python train.py --tokenizer="word" --encoder_dropout=0.05 --encoder_expert_mlp_ratio=0.25 --label_smoothing=0.05 --decoder_tie_embeddings=false --orthogonalizer="newton_schulz_5" --adamw_lr_other_params=0.00072 --cautious_weight_decay=true --epochs=46.2
Rows from block 3 of the audio encoder of a small encoder-decoder audio transcriber, named by matrix and row number. Rows with one number within an expert belong to one neuron, the router's apart. Each number is 200 + 40 x the weight over its row's rms, rounded and kept within 0 to 999. All counts start at 0. After the name is the row's rms in percent of the matrix's.
After each expert's rows are labels from the 100 clips, of 14976, where the router gives the expert most weight on average: "lies over" is the class under the peak. Only what is clearly more common there than usual is listed. The data: strings of digits, spoken by a formant synthesiser in many voices. In brackets: how many of the 100.
# router: slot weights (encoder.blocks.3.mlp.router.weight, 64x192, trained with AdamW), inputs 0-95
# up: expert up (encoder.blocks.3.mlp.up, 32x48x192), inputs 0-95
# down: expert down (encoder.blocks.3.mlp.down, 32x192x48, transposed), outputs 0-95

# expert 14
router.28,111,145,274,226,204,198,189,287,198,236,234,133,235,180,232,195,172,218,223,213,186,220,190,187,123,179,193,215,198,230,246,189,212,205,208,213,220,240,174,181,230,217,140,177,149,140,201,192,136,182,325,118,159,182,197,161,180,267,189,271,204,223,247,249,154,171,178,142,184,175,154,164,208,172,205,241,236,143,176,156,259,149,239,169,178,171,219,188,198,214,264,226,199,173,226,168,262
router.29,086,207,158,185,152,198,195,193,156,241,150,185,242,255,203,185,192,225,194,149,174,157,236,204,170,231,227,251,234,167,240,134,170,200,208,245,269,222,142,211,211,232,194,258,156,177,132,175,196,181,256,198,221,176,199,215,187,242,143,212,270,140,206,152,267,131,258,187,237,139,177,197,201,97,129,224,172,249,200,194,189,214,182,220,203,216,215,225,166,163,133,154,253,221,218,235,269
up.0,126,234,184,203,252,142,240,126,229,148,198,159,170,162,207,140,223,150,228,185,187,190,185,236,208,204,190,176,210,218,206,153,218,288,148,211,219,273,177,194,224,236,174,250,264,172,192,165,188,260,177,195,254,150,228,258,178,181,295,242,212,244,206,225,248,175,157,182,109,218,246,137,244,215,229,171,250,222,237,159,166,248,192,153,178,178,175,218,232,183,187,199,209,149,166,182,269
down.0,120,244,238,137,225,173,154,257,244,258,130,237,205,267,167,192,176,265,189,222,196,202,211,165,190,225,201,216,173,185,192,217,173,155,264,150,219,194,213,227,161,181,260,233,223,156,171,196,209,104,244,237,155,287,159,207,167,190,205,113,207,133,157,214,297,220,206,221,229,155,284,186,168,211,157,228,251,194,135,237,218,193,227,188,206,225,297,189,182,184,209,209,231,145,211,172,184
lies over: /ʌ/ (95)

# expert 7
router.14,096,219,193,222,159,155,201,176,258,159,201,211,156,128,151,258,248,172,159,125,124,189,155,222,216,230,204,156,176,165,269,227,168,203,218,138,168,168,174,189,131,241,268,212,205,175,237,147,148,158,201,240,150,253,170,184,182,157,253,228,226,219,140,203,156,200,146,228,240,227,177,199,213,247,241,212,199,201,226,183,177,203,232,158,245,159,126,244,223,160,246,225,269,213,169,220,178
router.15,082,173,234,259,167,203,151,299,243,161,215,143,243,226,219,200,213,240,214,109,188,184,208,208,97,140,228,176,237,160,188,141,233,164,163,232,218,201,189,198,199,246,222,236,240,187,159,227,184,129,170,166,146,290,252,226,135,148,113,186,175,187,237,191,130,169,109,209,167,253,212,243,221,139,197,245,195,261,166,212,188,235,176,288,152,198,160,140,145,137,150,197,171,164,224,227,156
up.0,131,251,154,183,160,166,217,189,160,93,195,253,179,200,288,141,193,140,238,217,191,168,215,273,235,249,193,159,233,150,193,281,231,149,152,202,203,151,248,212,191,186,236,207,264,193,233,121,223,230,230,191,166,167,231,209,119,201,228,247,302,268,226,182,197,243,194,260,177,249,188,178,221,194,166,183,272,193,156,239,234,185,166,152,189,149,200,179,313,167,120,215,232,153,136,204,214
down.0,132,163,176,184,250,191,184,238,197,169,232,247,156,218,219,215,161,228,145,207,153,255,238,226,243,181,210,251,153,258,197,183,207,190,172,150,220,227,112,263,241,171,137,212,206,144,207,174,201,210,156,222,175,249,198,188,186,191,187,221,216,234,208,137,235,217,217,216,226,238,189,187,195,207,210,173,129,285,194,166,190,155,204,262,186,268,205,161,133,180,250,122,185,226,216,208,155
lies over: silence (98)

# expert 20
router.40,105,186,156,174,254,245,188,236,164,182,246,182,278,251,234,119,227,163,272,252,184,232,200,104,242,240,220,147,118,199,213,185,156,175,203,222,239,254,203,159,246,237,179,172,138,149,154,207,139,237,256,204,158,191,236,162,140,118,193,157,128,245,221,221,191,241,129,135,166,207,227,150,212,197,215,187,185,197,176,211,199,195,186,200,178,183,204,174,227,182,150,223,176,257,188,171,242
router.41,120,214,216,197,185,197,169,224,173,205,176,247,157,253,252,194,205,184,164,193,231,158,234,192,217,184,244,168,183,166,200,217,161,162,256,186,202,230,118,190,190,125,289,217,176,167,229,149,272,204,223,140,175,318,155,139,126,144,214,157,232,295,217,211,179,256,192,210,133,207,186,186,126,248,155,219,278,137,103,244,198,173,223,203,278,175,221,195,234,231,243,168,255,228,189,148,167
up.3,046,161,188,165,143,154,205,166,214,121,223,128,256,159,187,145,172,166,144,115,197,204,207,266,221,203,250,192,210,197,216,122,247,229,184,171,105,196,211,211,176,218,198,144,170,199,193,232,146,237,143,212,153,194,240,228,236,200,255,229,183,195,214,220,192,199,173,208,254,175,210,241,247,225,226,159,172,267,218,190,181,252,229,268,109,206,186,205,175,210,171,177,168,212,193,328,97
down.3,044,172,214,225,223,162,199,202,216,222,177,255,175,210,195,229,188,234,211,228,225,241,219,234,196,180,239,255,199,155,214,204,200,215,188,191,153,182,262,193,136,188,321,292,189,208,140,222,219,177,212,155,185,247,239,193,136,207,283,167,164,274,204,269,170,193,228,182,163,182,155,226,197,173,196,175,219,192,211,225,180,205,157,142,242,221,128,144,289,169,164,195,274,279,173,198,299
lies over: /u/ (99)

# expert 30
router.60,085,162,196,179,178,224,136,179,177,218,208,200,281,176,134,176,134,248,263,194,212,261,191,271,225,195,286,258,183,216,179,235,199,178,190,195,161,174,226,232,253,127,187,243,163,222,225,200,195,202,130,180,90,176,267,220,154,151,231,197,193,213,195,105,216,111,220,195,189,217,222,258,201,241,215,270,123,148,174,188,206,223,204,196,203,188,225,165,106,255,236,211,116,170,190,221,254
router.61,096,175,208,160,206,272,203,239,121,184,163,185,221,223,182,159,190,189,172,173,180,239,215,202,234,127,249,199,125,231,195,278,107,204,204,196,216,311,178,164,175,164,172,189,235,200,256,156,140,215,145,186,195,173,192,193,179,220,243,183,196,213,259,228,230,209,191,170,220,214,146,264,155,195,227,235,234,193,237,206,241,290,172,159,252,266,163,230,222,176,195,184,159,230,235,179,214
up.3,109,217,168,215,180,142,227,240,208,193,231,186,186,137,152,188,212,199,168,205,182,126,251,256,184,251,217,197,168,190,100,184,253,131,195,95,176,212,191,220,268,230,187,221,163,228,234,174,166,154,209,208,204,201,209,239,192,160,232,245,204,201,189,171,217,245,203,255,169,201,130,199,165,206,206,216,184,223,275,158,234,223,256,180,190,151,266,171,219,176,142,243,191,181,239,182,174
down.3,117,219,219,306,225,176,141,205,226,256,171,208,224,234,344,184,151,197,179,226,170,220,209,172,187,221,130,198,143,193,226,170,161,192,223,272,177,222,232,202,157,218,236,196,173,164,154,228,184,238,247,172,246,151,207,193,205,218,250,105,200,302,274,203,200,213,211,165,223,239,211,131,156,174,200,211,263,147,112,270,160,179,169,216,151,204,182,207,158,204,219,189,195,138,226,231,163
lies over: silence (92)

# expert 29
router.58,088,139,224,146,215,158,198,165,243,242,262,238,236,155,238,235,186,201,225,155,228,274,176,196,85,201,210,235,192,201,226,133,111,211,193,232,146,191,217,225,153,193,238,220,165,136,177,184,202,247,242,184,261,160,161,287,147,244,183,188,247,218,259,210,220,168,144,173,223,215,196,189,255,140,144,179,190,170,197,235,199,112,177,172,248,183,278,127,124,220,184,236,214,241,276,197,204
router.59,096,201,231,226,187,170,242,232,183,262,211,237,200,195,214,217,211,166,233,306,219,227,223,291,184,205,229,197,177,179,178,221,161,231,173,228,230,196,272,150,162,139,240,187,189,151,153,165,188,261,256,274,262,148,180,223,148,211,127,210,231,260,273,257,93,186,177,178,178,195,199,161,170,241,179,171,195,253,156,177,181,191,191,235,213,165,222,212,223,234,148,192,237,166,197,167,215
up.3,108,182,167,160,206,144,258,218,188,265,177,242,133,200,260,179,276,160,201,188,241,191,204,192,216,161,201,162,152,198,220,181,219,251,167,220,115,183,197,224,143,202,205,233,185,138,285,241,208,161,237,170,189,209,278,225,190,198,323,213,285,216,212,143,232,161,174,215,220,133,227,207,293,249,224,208,238,167,205,177,191,178,180,182,282,242,190,198,199,203,208,223,165,260,163,122,97
down.3,104,230,272,171,244,258,215,208,161,236,171,158,186,190,156,150,216,238,253,223,194,160,232,176,170,194,224,213,217,206,165,172,183,151,240,214,220,213,202,173,238,103,227,171,191,160,172,89,249,246,174,181,225,150,125,160,169,156,162,259,199,231,269,238,231,206,132,254,209,217,229,179,137,199,213,190,189,219,181,173,252,212,232,186,195,239,208,202,168,233,174,64,237,199,251,145,192
lies over: /ə/ (31); /n/ (26)

# expert 31
router.62,116,201,189,172,217,167,249,131,169,220,200,245,204,119,96,149,153,214,180,262,131,291,232,171,258,188,117,222,215,272,152,214,171,125,194,193,139,214,191,198,255,212,182,188,217,229,185,204,127,207,145,228,196,218,194,273,196,218,130,186,209,156,167,144,152,201,136,289,166,171,260,266,165,246,181,162,185,122,178,175,186,234,206,212,136,168,207,142,255,204,167,166,172,210,237,195,172
router.63,116,178,182,147,216,146,176,252,196,193,177,325,184,195,239,154,244,224,193,190,189,219,177,140,250,157,189,196,137,202,205,280,153,52,176,190,110,126,163,196,235,198,189,188,234,195,209,133,160,192,150,239,200,110,286,265,183,207,204,212,232,249,169,171,191,254,225,244,198,226,259,157,207,183,200,150,200,195,212,171,287,204,214,179,124,231,209,132,249,128,229,232,175,144,177,182,199
up.3,096,181,157,205,279,146,168,145,197,182,258,155,201,195,241,229,227,151,297,207,184,163,205,188,226,170,115,151,222,228,163,180,167,176,290,215,267,129,214,198,238,211,247,223,144,219,206,195,214,173,186,257,219,272,250,218,199,220,42,157,205,243,196,187,223,166,215,257,210,237,241,143,206,148,166,158,226,130,200,205,222,223,259,229,228,209,207,222,220,278,255,234,151,185,219,334,211
down.3,089,212,244,211,179,195,208,304,179,221,161,263,217,218,211,206,186,297,213,226,129,256,214,175,232,156,198,233,158,197,200,230,200,176,202,213,194,207,169,248,208,260,186,223,235,226,216,213,150,227,226,169,225,172,156,268,151,183,199,132,193,129,187,291,215,233,251,233,216,228,188,160,227,213,166,193,238,182,99,252,203,158,178,244,184,197,192,118,243,158,174,212,259,200,184,162,233
lies over: /f/ (40); /t/ (26)

# expert 17
router.34,089,192,230,175,211,193,224,205,238,127,259,230,113,178,207,213,279,262,283,253,124,207,218,164,184,163,230,181,250,151,156,173,238,164,203,196,186,186,233,183,107,190,236,183,264,188,206,180,264,324,208,220,243,226,145,189,236,174,247,228,226,198,243,168,162,184,239,291,207,140,131,183,280,206,168,177,176,216,242,158,239,249,153,285,264,223,158,240,206,248,174,187,211,159,146,285,212
router.35,087,163,223,137,217,159,255,164,114,121,230,213,217,229,181,168,249,188,300,170,153,167,191,181,226,164,210,207,180,249,118,270,167,176,108,185,210,182,172,253,168,221,182,195,243,143,277,178,212,208,212,213,182,212,269,192,256,246,157,186,108,199,143,269,174,267,182,210,214,198,256,227,210,233,265,185,213,201,195,239,189,202,183,226,246,165,200,237,277,159,221,180,191,190,220,171,220
up.0,082,179,203,160,192,149,215,131,161,197,243,209,209,179,194,149,235,225,185,168,203,262,188,203,188,203,166,179,279,198,199,117,268,220,188,120,232,186,162,272,173,171,235,130,232,181,193,198,238,222,146,198,173,266,216,197,226,123,208,170,217,110,224,210,223,199,160,223,209,237,250,129,183,148,230,179,190,154,155,229,134,193,220,209,102,226,237,174,163,205,212,185,206,263,214,240,264
down.0,081,167,188,225,214,209,112,260,195,124,159,219,116,226,144,194,179,283,200,213,191,141,243,217,185,205,232,230,205,190,175,175,202,236,200,203,220,269,181,191,221,247,166,134,206,178,158,163,219,183,236,197,233,220,223,275,197,228,201,213,165,287,193,228,150,114,117,204,185,187,180,188,234,244,180,221,218,165,217,210,159,126,248,237,284,154,154,199,197,210,207,183,171,123,241,200,256
lies over: silence (88)

# expert 26
router.52,086,196,193,255,135,184,148,188,244,188,260,202,244,213,230,214,113,162,268,186,260,163,190,195,144,145,227,219,243,179,170,176,233,144,228,228,142,199,225,210,200,175,155,167,260,200,127,252,262,135,192,210,166,173,230,218,131,217,265,238,163,220,213,236,234,219,186,216,199,123,226,174,180,227,226,262,212,232,115,137,211,218,172,195,240,187,207,144,183,172,173,195,273,206,203,254,254
router.53,118,200,179,166,240,180,235,180,178,220,212,223,170,215,261,203,167,168,193,222,264,263,236,171,227,199,213,191,273,244,180,248,165,200,181,236,137,260,220,220,196,152,168,204,118,213,225,190,237,222,219,161,217,200,127,229,131,194,168,166,184,314,195,237,169,184,189,136,142,136,136,179,219,182,246,220,193,231,203,142,223,147,164,204,201,188,193,151,205,240,179,166,108,213,242,191,187
up.3,101,235,153,190,219,226,152,212,144,137,277,173,219,159,303,172,199,203,196,243,272,154,193,188,218,186,154,187,300,153,187,192,256,131,178,179,282,224,201,204,196,184,218,168,204,181,233,154,219,189,192,234,184,181,202,168,213,146,114,177,259,226,249,227,155,225,146,210,181,205,241,163,172,244,172,179,202,225,189,153,213,178,229,156,221,158,205,94,231,205,214,159,164,279,178,205,253
down.3,105,142,209,197,209,191,207,196,187,153,143,170,166,237,114,251,232,174,245,183,214,194,277,217,141,168,273,187,195,198,126,203,195,255,195,269,192,175,220,142,212,174,181,211,178,289,193,222,222,175,225,204,121,206,143,210,175,173,248,291,223,174,56,213,210,297,192,195,167,158,245,200,239,208,199,206,181,197,141,154,205,236,194,176,175,169,198,278,227,190,135,232,193,149,245,231,145
lies over: /ɔ/ (100)